config = dict(
    norm='layernorm',
    experts_per_token=2,
    layers=12,
    residual_init='none',
    muon_scale='match_rms_adamw',
    nesterov=True,
    batch_size=64,
    final_lr_fraction=0.05,
)
Rows from block 3 of a small CTC audio transcriber, named by matrix and row number. Rows with one number within an expert belong to one neuron, the router's apart. Each number is 500 + 25 x the weight over its row's rms, rounded and kept within 0 to 999. All counts start at 0. Numbers have three digits each. After the name is the row's rms in percent of the matrix's.
After each expert's rows are labels from the 100 clips, of 14976, where the router gives the expert most weight on average: "top examples" is what is common among them. Only what is clearly more common there than usual is listed. The data: strings of digits, spoken by a formant synthesiser in many voices. In brackets: how many of the 100.
# router: router (model.blocks.3.mlp.router.weight, 64x256, trained with AdamW), inputs 0-127
# up: expert up (model.blocks.3.mlp.up, 64x64x256), inputs 0-127
# down: expert down (model.blocks.3.mlp.down, 64x256x64, transposed), outputs 0-127

# expert 40
router.40 104:520456512538501531501494516527517464472510519488472497518573472472494476493492523540456482487472561518536539459488547515517506532470442465522475508523492486493511514540483438501484552553484546457479485544500535487504510491518510486533488504499506483525509484500493506490501541504462470447459483485527475535489467503527494494539518494488523500499484504519512432473502477485492523517481
up.0 107:513506417494456489498489513448464477484507493485477503495533490536407471489476485503491463545488486505506473507495530513497494494499517485502533484514468522568520517475527482501447527486496490454501494473493443490519496499528536462484444505489492553508515493503539507535490477511494505510486512535480503511555500500503485508545484474525528493498480477505525493520515475540488515530511
down.0 116:447524507507458479508558484517475480484533459503476501501435536450503530535491524502535492505504487506478464511453476510486460457509497550472499502502478469520522527549504459520490506423502485499518541486523467488507548502526504523507494461520463568474509508474516481508460510474505504527490517492501435501504515520452456538521499507491504541477487481452506504503469527519481554523506
up.1 099:488513485506497504506501467515451510507487480477480534486480522505471534479521513528496493475492521464511451488519505455497514502551488511527477522494526462535481523502482540453544494508517478535497495480493499495471466527510475512455508479487493527473496513484486496492493529479480532475512529489461512457540534497514496503537492491502455482484543496460467535467515488514511471540499
down.1 102:502476513520526473542504514475517529473488494494486490478547492524513524511479516500536475509532484548493512522494527517503482497501464483500540509508509542473504485489518468515445506501515454466557465518493433484498494476474459519530524485492475528492491495444489552523543534519467499476498503477494504520530490498487491456499487474507479518507496532496459455487535509531508520462480
top examples: number of digits: 1 (82); pink noise (34); white noise (33)

# expert 59
router.59 098:503498525538544532505498500489488527499488501491486503469529519487488545534482499480462506477510498491542531471494547520535518521489474492511434474532482570521493535486476478524512487513482520484468520507505485495487483503498484496490483536495471483499483497449522526521489538498477471494533522522529499525537492536529518476502487499452524506481511481505536489482492468488509502495463
up.0 113:516560535524500488480506520522431491492492511480442550507513502481477497510528503455481515513461548491506498499478513523477477497515526473493513509503525475473497512501491502517512443503461495497509511460461484464527464478467483468479466508511464571497495495491487509519493500511457496507517499500460504511498471470529507499475508496533470494510473495496529521535508505515509509509520
down.0 117:487456487534521534505471489513489499474528481489484517479486509512481533490461529506527506498526490475492477477546498504537473481493443477490481505499538490509507556532500471517483528476476508496508496502519481523491501524477519519475473498493469525505446485506533498476438542514509507503450487534478451490479535527519475536467554470526491534449481537476449477499547484511498526525483
up.1 091:530523529525505508555475508474538505508487486520489514514501491494494498492554518487481516509545467467506537505462508532492479531525508522476511458491513508521511483500469541495478511494487450486533500442491472513503473518469485523522503510547484482543474542487496562531513488474493513497460516524512517503541485533496472448464532487496447500470487490496503502469524492531506510483498
down.1 093:490530461496481482513476525503481481527516490482552497473475520495515507519528512481513484501552513497467575479480494492465456522490530480512521547472483517458481515509481525488479501453538506566497524477524475510470545524500495483501483475515510485530488475471536470466502492448522516481478499519535453520507500482490532519529474558477508469524484536505455521514492482454487504512506
top examples: white noise (95); number of digits: 1 (64); first digit: four (32); last digit: four (28)

# expert 39
router.39 099:490498497516513502489490509508491504446480517462494528489508467516487489538472507493472482495473545513510541493490486526503497528441465478501455536466475499548533522482534492526501523530511553516497504527504518531523498521482513492511554509478521505517478529440534527519498505520492465482508488519530505494472496490490529507543493492434551503520463510535484455488465460500516549471482
up.0 060:475556504467458521509514453519553458497473484530504477548495542476472493490525508505491463512540504450478490520460476492521515489578466549470499505492524470471492516522531519508498498492502507490528506495534496487467504509485482462496473515489505545492562496473487487529525517521488511505529536505466531495446478487535530475515467500520497516503470492534503483498534516499488507482495
down.0 055:491461548474504509492529462489486462479472538492492510538523519468486438547528531504484495534512480485484516485457501504460475473504539503492520524484469520506490484495524510474496502498527519502519557500529498511460476483518518481472515484512447489525497522483520523530485514485440522512490488483483547505467489501505503486469508500492535526467525508478492534481468506484459490513493
up.1 098:504553487501529526542502467466531477523536476503522457495488452493455532458493520537540517480514492472477510460501518480537483495532495489467485502480501478490527484506523519464496520502535478528460503521471498466494472490495480484519524537551540477520479523530514491495530472520529533481482508483501456486515475517481506466480487496525501492468515503517481501484498533474499500486487
down.1 104:511525516520521475495554492482499514511482567483498499493495479517509464488531494499510498457498487507494536512487507486522505498504459516509530489489479505496485505510458516453480520539482506457503533533489535457506490456529488480486524498487541523534505442433480493538500530515490507505483494478524487519489484497527523485497469518523495585503519487520544482502482511446465490498472
top examples: reverberation (64); "seven" (52); clipping (47); number of digits: 5 (44)

# expert 44
router.44 097:491467519514521505493485526529531483482498530481496479507519467487450514481488504525479489456477547548494521449485526521548505509462447485542475504528482495511522507508511501517492522526487539477505484561512522507504534492524474486502486526489491485491474517481491534516517544540467494485490503476527487497543471508505462527520481521462476514479499510519482429472474483501493515493500
up.0 090:507517505465507471523523546482502535515493517507526476516527524502479462513489489459497500514486501525511508458504469485520485473508494501526488486518465494484488552468552485502469490461483514510482473503450508493515487502468510461497502493497489491484503514494517552528504504496510497498545525479515455484531527511496527535522516515484518491527540511496492433518527482461540494535505
down.0 094:483584536485493497509498500509503499481496523446478490496521528537538494504491490502500497507498498481513496491468502514465533503445496448498518520491483471520498508512500472504517534516520486487489484476491488546487490476473489517490504459487511507467533500477465471468521529482471509510536486508535546525536502511497493533540498499484456485498484464490491487517517492474495524480488
up.1 103:492473465514453513483502475539532517509519497545503495532501491499480526474484497475484541522520500489471504514508522474511485512493522551513506502479537480512479534506513529496475490483523488541515494471502520556480466494487509461505485483514492456510523497526468503504510486472518544484521493491464545477516506511496500481456539508528487510512472474531501471526491522531551467519510
down.1 111:519506479472545495488540484523524475521537449495488511470500497518522520462537498503496511500500501502468482506522488502487512510536500499519474476479493502464501526494475488505499464527539543514481475494500460537479467514458507464504456468476543525466534506508526492512498513546507535559475483524503540538516507501557459510511471521498504423490529454518471525494492455522443474505543
top examples: number of digits: 1 (73); voice: child-like voice (59); clipping (29); first digit: seven (27)

# expert 15
router.15 099:501496495510553549529518513507476498505499468504463465520514521468490521494477517520481513464456538533500537451485501525515516479468456472516463485498519496536568532509471496523513512535491535481506486533496515487466515502521515516479483543518496489486477492443517523504456513519526491502516509499522479510553500502508500449508464505463517489529509490477507468454475477495489484474483
up.0 099:474510504448496513494473492526519522469510482494491463492515516472570459480513472525478520510479545525466504493554501469491519471545498493532480572508499455548491489461473503519525499465484526498473479505523511497528552508488572490463463546514461505496500508504450500484487495496531525550474529502521504470532553503514507534472525475518487472507519482505514517538521501517470507497511
down.0 104:513517557489518469495521474474472466528472447485511533538525549481502495536487485519467518517500485524512495475466548504515575518521500492536469532512535484452517499476497416521481526466525516460521467448492495514474501478522468500514491475522509465496505477517474507534546523534496520501498493520459524578452487452497521496455506505502496513509464503483512532518497450509510465478480
up.1 074:495498488474482494495503487509502499533473512499467470511484477459509500508506509553519473487551468491501475510541472462480477444525483509509477510480478470550511495488527488558485538519507509498520527461519460503511480489496538475486473478524544524483546509537509462463523495484506517501477508477503505495502434492470504589471531520514510467505510506526485497484509531510483503483565
down.1 067:497533501463481515490541490463463483457488525519468534466490472510527497475455518509477503510511477510475471519468491502518549455548523510497471541499489525494484527546531496517517509504520523493464525497511469550492506505477476522488479473518548520467498489504481493470467479531516539489537543525531503502482463535476488517504501511462474582502503516501460519474491555515564505472510
top examples: number of digits: 1 (68); mains hum (42)

# expert 35
router.35 097:512463491528515527498513519497523467488496530473469495496541468470514498461491482512470522495473527484555534493451559508510508516469436484515497497489487530500539517513496467501502512550513570486505476519480528525512463497505554499499514511492463467503467507464515540491485536522466469478505464462515474495503451541523497470527492518458503520498518499529469488482480493499546504497481
up.0 107:483537464504488549481544566497469524499520489494469461474527493517536509486462490504489472443468548485478471477538498520476488491490482483563478484483451498516503527526484469452526496510517476487515492502520467509466485499482535495514520507481520540499509485473507531504499469509498493499551491446519538539541458501485508497486522510486480498486475498501522465443497472487499495472503
down.0 106:475541470497478504522475508511507482538509465536504500494511518488496500538487515466492518547495505528462571507537507489475512498470482506529495524538474484528509492530496522541502510500459484500451554454502475533477495511470481480520487486510481521523499479445504489471510512549496502534468484487535497508501553473476542488518490482500466495476489491490515569491521475478497508528465
up.1 091:526522504485482514500503497498494533486533501489501476460505468531477521493515481497525508502474504479454507485492503473466506456502518542495498484496518494479535500482510569528551491546464485482520513498517448454489480498521463541478502484497498478504473513505511526487501506510489537536536515504468504540489535547511474482514508500527476524521504495521545566445498526535533484523448
down.1 085:504496480515482505536539490498495470517494457459484519510494507472479462539506506480483498500506498490488476532501459508546465526496466508547513514435542506494511543500476480462490491509527493494477520512510498485485468498485507494484378480475494535481490504504481483495507504461506497463474504515475510519508462523493564483520550478511475500499496504495450505544518542529486481525507
top examples: number of digits: 1 (83); "eight" (70); first digit: eight (68); last digit: eight (66)

# expert 14
router.14 096:511494512548530488510523507494501480489494514481454474517522449463488501487487484511481499485446513514523542475462510480518499544478442497531454501512505486487529524494479487537466508527538515481513468533507552487496506510505502485464477540502504517504524511476513528516512535513459467513457504473546435515527467518530479432549478498480504480484483513544511494458488492490509507476480
up.0 096:490496477486530477483485500495535470501487501490449480493489512498484511502469515475520522494523511497455502494485483512453473478528520516468487524508561464476490511487500562508498512511516481508531493527504529518524482483477481514536549479466490484476495503542483503541492500489532501480506489520505511472521514448488537545518522536493489486503524491506464484462512498541492482516515
down.0 097:496496502515493522522529510506496493532485481498499542486535450510526440517519487463505493460459507504499505483505491517517509500505487491498539494530475493514512483475494477497489515486487507505512488508508522517530513548539509465510487527481488485578505525503505499444497489492484476514504481485504439495509506512500503485541466437485464472545496524496537465470460489467539516500473
up.1 109:478475468542494498537545502515549507504496481489491506498500504480461493471467529502516493446442515502488501507487506493502499476498479490516486492487508501519554500505491477518505511473476508471482463515541457475557488521504494473491474486504481535501525520527440541530471534529492481520585526531480475455463506545460480517560505513484505533472479505483502474479514478515539548484487
down.1 112:466517472480507460496508505468485483483455512494483475440490482527469515513518507500533526526515487473499490540515508495464483488502489523502520497529484523526490491526497507517520517469514473517459554496511479460495523501478488499495521447514513509484514491462480531503499475551501480533496500481502509465528456504461560477505535493493500484485507475507531474490507478490475470465509
top examples: number of digits: 1 (66); last digit: nine (37); first digit: nine (35); mains hum (31)

# expert 34
router.34 103:482480504534488527482472546490499442497487552493481482511490470473486515511496511487463502472524507548538537475484511508521506514455467495496460519496498470563514490487537484528472531527495562484484486514513518520498507507520515511508477531515481501514473504470510521517510535482500452467504478472505497494524482481525510501522478522470485527522481515544472470507488488517523502478473
up.0 119:511502505501531507476485507435494470510536504481517463518508505476472505488514502495530509509477489504486488504506488474505516500489467497468508523488447457533510520494524545484519517492498552535517526553460518503524483498505523538491528476489499545490542528512493517499450507481489482497513479526495491464483551494507484544501553495477476500511477487517486482479507508479476516452502
down.0 123:474500518471500553471489469535508447499500518511498463512504477505502477489512521510486549543478475516493516489525478481532480499524522493492507520470514468526530508575455524496512526493532492459486530524528505452468488504520486487519469530518492520539505532468502511483564490471509482527468480470477513476485495522561532479430499473492495496492515463507524479497554511484515490502518
up.1 106:517546501541521505436496497517518487476512485462476487492433496469516524482492508501552521499538525521523466498507506531507460514519499503487456528523529532486494494435494505506503493487509526534487544455511504432448511485527514491501470522548516500531478509511520505510501534525485491464543497486501507492513459496509504484437507455489474483505534447536541495509508487472525478465520
down.1 109:500500450480505517506509524459497491511497524537469492481485523480498513504469453516521501499474477490514510487462502448470514503467504524512499507459480490444479549513536508477516502475486543505421510530487529524499515494514503507495521476482483526493480476507487508509561471565524498484480497483491528467477507544519462503481479511531489499522515486497539484491472483508514521504520
top examples: number of digits: 1 (72); voice: deep voice (55); last digit: four (40); first digit: four (36)

# expert 47
router.47 091:509490519464478490473484485494471465488512515503516489531480467546455513488484490506485491503501538482502512520524457489557489455483487528497496533495500471521507497497508502532489460510512465545478491489505494490512509520503486494517518503477499484546467520501526481436488557455494446455494489516507488484530491470515485495553509512505492528530489544485465459526470538495511504522513
up.0 081:503531482488498510461461436508508505502519466498504500521515496489521514509487506493499494505483514508477488514509455527522507507501505511541511496501532490473500507456545545452483496503486479514487527523489529516507505466445532508504514521496521533493468523496451476539505497539478553513547508495552520489496526533517467477474521487449528504495524466483505504475518516450448516504515
down.0 081:504480543516486499533542518461541459491479502520525474534507496506495548470527450506501506496529499472520531500516477500493519519472481480494494502459470508444506508548519503490474504437504498542485486536497517484499534486543469491471510514512546450490473529518534489481481501524459502525480474508460426495473506487463523500482489482499495479575528512495537474452463506496474533532529
up.1 105:500503476529524482531528463492530539530502476503503467528457538441506524529548489502524541526531506478504492534483511483512513534536476477518545532466500487469523507492481532476484536497531516543521459541540494514494454486540494457495493468466531511501522485525419512484468514536486507460556514491510513507515514533452511503475515514493497529530494474499481491490500495502524511523535
down.1 095:507477451441506502466502474529488511482477542469494528510543490494535466482512562489489447494468492494514473475509498514536496492473496496518479502505503489488494496513470500544453513535462437461518521493512512438449465513506539495525449508475504477501548487498491490515500546512494512510519509502489481493502484525503477472484539566493509487465516508484469509536492501493502528544491
top examples: "four" (78); first digit: four (47); last digit: four (43); clipping (37)

# expert 54
router.54 096:495481510539497514495518514515531484483508514468495496493542474469503482519496515452462457500473521466518566454501548530536516508430468511513455482507482530492486526496518486506486514529493548493512455493536476453507506509460500465495486528507512501535484462458528549502480495502506486509464490479541502524514494517497500508535511485482489492514467522510488513446465489526509531514467
up.0 126:510523523487494498490563490486484515518484487452460475513498489518531540466487493500509547456474473526486477500532514550486500483500513528496474489522533479521495491487474467474521505497474496550501536475507501497446465470493503536488515566523494503478454496477472473505521492476516500491468526517485490522480537510518505505444489471548443489515496495501481485494474489562514466511461
down.0 127:518507500533512504518493460527531558489478494475531483503498524505508481484506488470512495509509515476492510497527515487532492461519523502521511466526500541447498501458453476554491498503519469486547466458509483480527494476458480506483493448492493471533523459518541500516484484495501535487469519506505527494527468484540491514517496521492489447459479456476552511496515511468455509509470
up.1 090:524498518479522487534499476505472529454503497509453490486486541506492479488500525514531527516518539487453499488529522468467508462531517533517482512499508537534469532506493465543484513496457510482526534486515511528532450499496560473525478538534516503466459500516506474517482468521522492524514472488479505505496515555500510502443514502533467472471509488505526522506529496467493524484494
down.1 099:489483457504471508485474479477526482494500502471502533510468476528464531495541500499522476488504511504477513475500484461471544519476491476531465503487525526506521509519484477493509471448478486504487510525475513535559492484517486502476481499485531522494457500500498513448469470513499469492464450475487510529486502498457539497493517532504509490514501486517512482485498516515464512516508
top examples: "six" (80); last digit: six (52); first digit: six (32)

# expert 21
router.21 098:471486502531510526516495542509530481464489539518479498512532473475489533509481500487450497476505534513552549454517503491501549519476463501507459524483500502519546510515523500483491497544495544458512488514503536508514521525508510483515523535479473471487487509499510527510475545501493486478493489525516490496500487462530512487531471511474498511512492520529508461501479480529512532484497
up.0 114:523512496501511512506536511472486477512522456523505531503497514495526558448491546531492493467484465480491511506544500518458503503512527493479511503502516484478507532457496475499481466501510504483535511499506512490478537489487494497535474529513501449488476472508509496511503524448452530519498485519511495514493464521522505533486518472498456495490488531486479505504502492472483482510498
down.0 111:444503524472474504501542505503494492499472519492516461520477450487489485489504477500507493483504477516493520502549506495500487526523465528489478512525466521493504513477510526489468479521558517497459511494505504472515514481510467461479504497485536483511499504535496471475518506509505505516526497473434477486486540443530513493510473495498504562508509494496504516444477490507450468533531
up.1 115:475502536516541505517500529505516519428511479465483452502506490500553519508501543512529520540473503486491489493500541496487459527507505499525479494483534530475505537532482500506516478485534450482545509489501516495503470508471488494478489504478493469493440520484497517538479505506494501541489480514485502510509534528501475475494507504501539536502493508515509472460488526447478485546518
down.1 098:480517479509492524502477545470507500514547509547508506473511445542514493474542452476535460469460549536508540517470440493496481499522508521519498520512514497501507481475537495423495494522505473529502502512506558545479530517509562474500492498480501492485489512483509490510570499522498462516536488528494469498526514492471507511514473526503485466520464490511494489497491538534514491494466
top examples: number of digits: 1 (90); "three" (78); first digit: three (74); last digit: three (74)

# expert 28
router.28 107:475468499539505523518486524526504462487483510495470529514535474465489507508494468525480484519485544507531518477474514482510528519469475467485489467515518525467556523489512475518483474546524523487476489535507562475503471477549512480536503492462500502482547488495516523522512529519497496477462511482519465548505523512506495436560482561508489497479487499503492474528487469489531478507486
up.0 099:487499484496496506450490503523503475485510484449502503475474494543506529485475501496483546466484430486513435491534505492476487520512518516498488482519511496545478463478478499552547519487460510531496520473523552522501489456532518525511486512497502439446466526474493503469500486506550511487461500560518482518479477463506460504486490493459497506478533489502450511513521475483489529541536
down.0 086:484500509509471477525503444521492490497484509513455483479531500515483464505497505496471511470520481503509496480485509485528536488518528513468505500526485501470561536492439557470482556550505503479542471478479453512545464509529477490545485465502494486473507484511511485518519522552476505495494520510507434477479486490520508537500493496481458499470493530509517512490459532499484506516482
up.1 120:506494509479478496502510440511494473522524506502490522534497500512528515503541499544486488495531489481551511493506524503481485526503476462496512544509504495492474523448507494463462516504546466542481484457526488514491517480558568498516491484496532453500532521516519452504521482460465548493518469515477500488478494507460450523506490528490490490501498540493482516523463529497477497468515
down.1 126:486527516516491493476544508481523468475522514520499512476504433468502483509524490527591453538485520494487549518500495497499528496470518526480492508524479475529490507521534496492480535447469432512474526542491493486536503496539463507549483508536517475527514517478543516523523489523505479502470491451530506523488498529473479526482528506495500495471490520527518502486540496472473501513512
top examples: "one" (67); mains hum (50); clipping (41); last digit: one (30)

# expert 16
router.16 103:491460529541504499526484497501505484465481540515453517544516489466513455472493496545466495504478508498514528497475515503549509550455453476516444502502454514519547490527496486495473515548486538483465483486545460465510498527496515503478471542476462492508489518473533552495482519503464517495489518497515473477524472517533491501523494519428515494486461539524491507471462523529522538507468
up.0 103:450520497523522515535488500526506511479473517541498481521484525525479515513517488526473462464475486535507505486511505496482480496495500509465506539529491528483496517454538510476502482490536515503567484500498507544458503507535520484501473520493517503503513527496516504503524478521479502507473489524491532547477517459485540495483489514532504500475474491554510489513488485479469522461490
down.0 112:505468511508499506531513512517545477496466493484539513534463511466511496465520480483476481508477478467515480509467499562499506505507492498493502500566530512466508491487485463519475520481487463508532473487477419448493467500526510487521499502514512533514488521490491518476490539465465506446499534460490515498492423510512504511519534462527500508476525482550503523558490527539425488519547
up.1 105:508523530481476476471495483453500511503540499483479506477535489467461485463493430496529540481498508511465507472519499468494509449502531494486474485502488465493560485476505544517507526487453488516481512454469521506527516450527460522499484507515532507491473478542495471509538467539540508502509558489505485474504520473491525497517521479513507514551515456503517503481506538494519503520512
down.1 108:481514486517494472527494512492484498504493490461479515525487487529476472544487532510533467508505511485496501506532516441521478515490451515474529494503491502505494474478508548542508504542477451484551496470509505514507508491519541476510510499518515497465541512499497483499471478490471517510507518541530475503471469501522504464548461496504508474492463492500451502515529521511561509478554
top examples: "one" (72); number of digits: 1 (71); first digit: one (63); last digit: one (56)

# expert 25
router.25 096:493516514551534528513488515516499465471490511464484467512520476483500509502498514509482491475485520510546544456488541489501517517451457491508452505479494496517528519505508506503487541542527562459503511536490520503510514505515516522504499545483495482486478505456539523518493538508498447469476470492515478489540486514527477492537501515445526492520490520519494435463461503532484526496485
up.0 083:493522507499508507476503507433504533468497515543497476495563521496526495492520457480548527554462489481513494486490491479478501468557512483478490532524480523486497522482511465514456515482495497530498492542512553506566535530528507482534492501526491471492464507532519504441478490485498482519462484510481507530532546474496528442480504492481498490480484532501532514519522498451502480509520
down.0 087:496498482534528493485513501511493534519527439450509503481434517493483478487489521513488502490511514547511531518521475507477518460500484497514510482487472488523532500494469451521509502476533473506547477488510549499519517466506514465517498469512511494529481462479522519504482487520510517533504501459535462526515528496549520547519498531523504492489509520530536500549534493454471538521524
up.1 098:528485504519541508538475499515541542516511490533532500485458526499534507501505525459520478477518478532481531487510478523437502466515505542486508503524470544531457509485505503510509521485578508492495506533462517452479458511488483500510481488474528519454478467534471489494516483463516481496542515486492485522496466543507477532512491470493462495497496485488504448483516507491536536494503
down.1 093:519522468501499495458535513469504516506527501518497490475494497494521524518475450529501492537490483465476485517498496507489503500505539515527516459511513492527475489463580498529523510500494502556500515469494524483507525474532465509486467579511525441506511502522485491508531492488466531494497506509527502466481492464494482499506505453497495472470531483445499550487476518520478452509447
top examples: number of digits: 1 (98); "eight" (70); first digit: eight (70); last digit: eight (68)

# expert 50
router.50 106:448471499539510464506468545519535474478499529500477512481550478485498501490481494508465514489521484494523546485500517508487501523466458478504458502497500494493491504494529506495483532530501528491497493501483522533510509495524540474525495554440497453460485505447523551499476513501459491470507496490517474472525478519497467503557484497477530526527482533533443483493490482529491528530469
up.0 115:519515471493463513492491473535505486506491481500531490481460456483399493535533515517493476490530465518505478516490465527495493460501499484522557509533484498490486456482494497511471541517497504524490482493466490502527477511514512502504536522516504505563486501508538455487513496513526512504488495518517482517484493512483512473519508485507477488495507508508504413493519492527539468515507
down.0 118:505526483525451506502449469506495486475476557507532506533514492444487496544475482504480487506513516473518536498471521459497528494486520475466524473519478539496512490511479451508469513542492485480450464478493487488538469479514485517545459521502488516527503496517493513520525436514525500482485507475521535533501470523542558498532454515513492466535496458527496469450536501473485549473529
up.1 091:469514488470530471488519470483509532509480520506482532432518552509516507511524488560501501486461514490515486510466502466456504507501516502499476480505529449543494528551492503527481464492501535500487487499486476519505550510538460520477518499512521527504516514481511463496523501521501522539506517511499430497522484482478499474527533491514503500476541479502525529469501510490464516502490
down.1 095:505494493490518480505515494511499499468474536448479506469467470483488487566511542518497524468509496507443510486490518478488490519456502514479517490503491490460467488495443496514524462511502521528544495490481513500478495480504494552544516518536469503473488497547546502489508495536467488519504500561450504502497470511514524515490472470497520503505496477497525465486511518540501504479511
top examples: number of digits: 1 (63); pink noise (59); rumble (30); muffled (low-pass) (29)

# expert 7
router.7 100:502449498502536542495510535507482504494489504480462491477518468524521536501437515512490465484475517506557520477483505525504496549475467472527461512491505523501493547541480467512545528510521532503485516495508515506496508516479497520504492548505465496548517502465518555532516520500500471487488535488503455494492473493516494500543511501443476490486478494498451456462472454502509482479481
up.0 120:551520476503509549478476486483471538486501482498496499560496492516487514498505516450498488455487485456512451493476481508525469498523476503512524462501481530486467529504490510486537495461522477516527514479515531540501540482481544509504522472486494498485567526548505536468459470484540494515526525515478546484497555489480520478463494494535497486484461525490507448493508474485520472502498
down.0 128:520535476460473456502528511508507527482516468521502508523479485483494488472530508513491514494488514504453460468493486472546527503476488528496466512466513481525504502556529546522486509492469474520501507465462497453492504500504485495523520497502541483467481499478511489482503496497495498433508495515529510502519479454500525495497529501515534507487504498481476479535499508483492525452532
up.1 115:442480514531468532525491525510490488486452492520546474479444510503496512551518492502524515492539507473506512492493481577507522500492472516477482527478520513486505475526471516470495522478494461533505480519492533480482515498523502532468514517530457486513480540471485495481455498509551494490504519515517454516498509525466492518478520490505499494539488491519532474531514500518485512503492
down.1 118:523546458481475482481456474498471508526551513507532504518506479486478487493503466526519505490514535513524453494486501484501473533511472469514516515491499543483545506473500483520520482510481515496455559520475527481513499526488526492515539537478462513512493481563519477504534492507537496516545490527507485440490523473487482504527488462494488503527505461507520494494476468529483515485486
top examples: white noise (97); number of digits: 1 (60); first digit: two (29); last digit: two (28)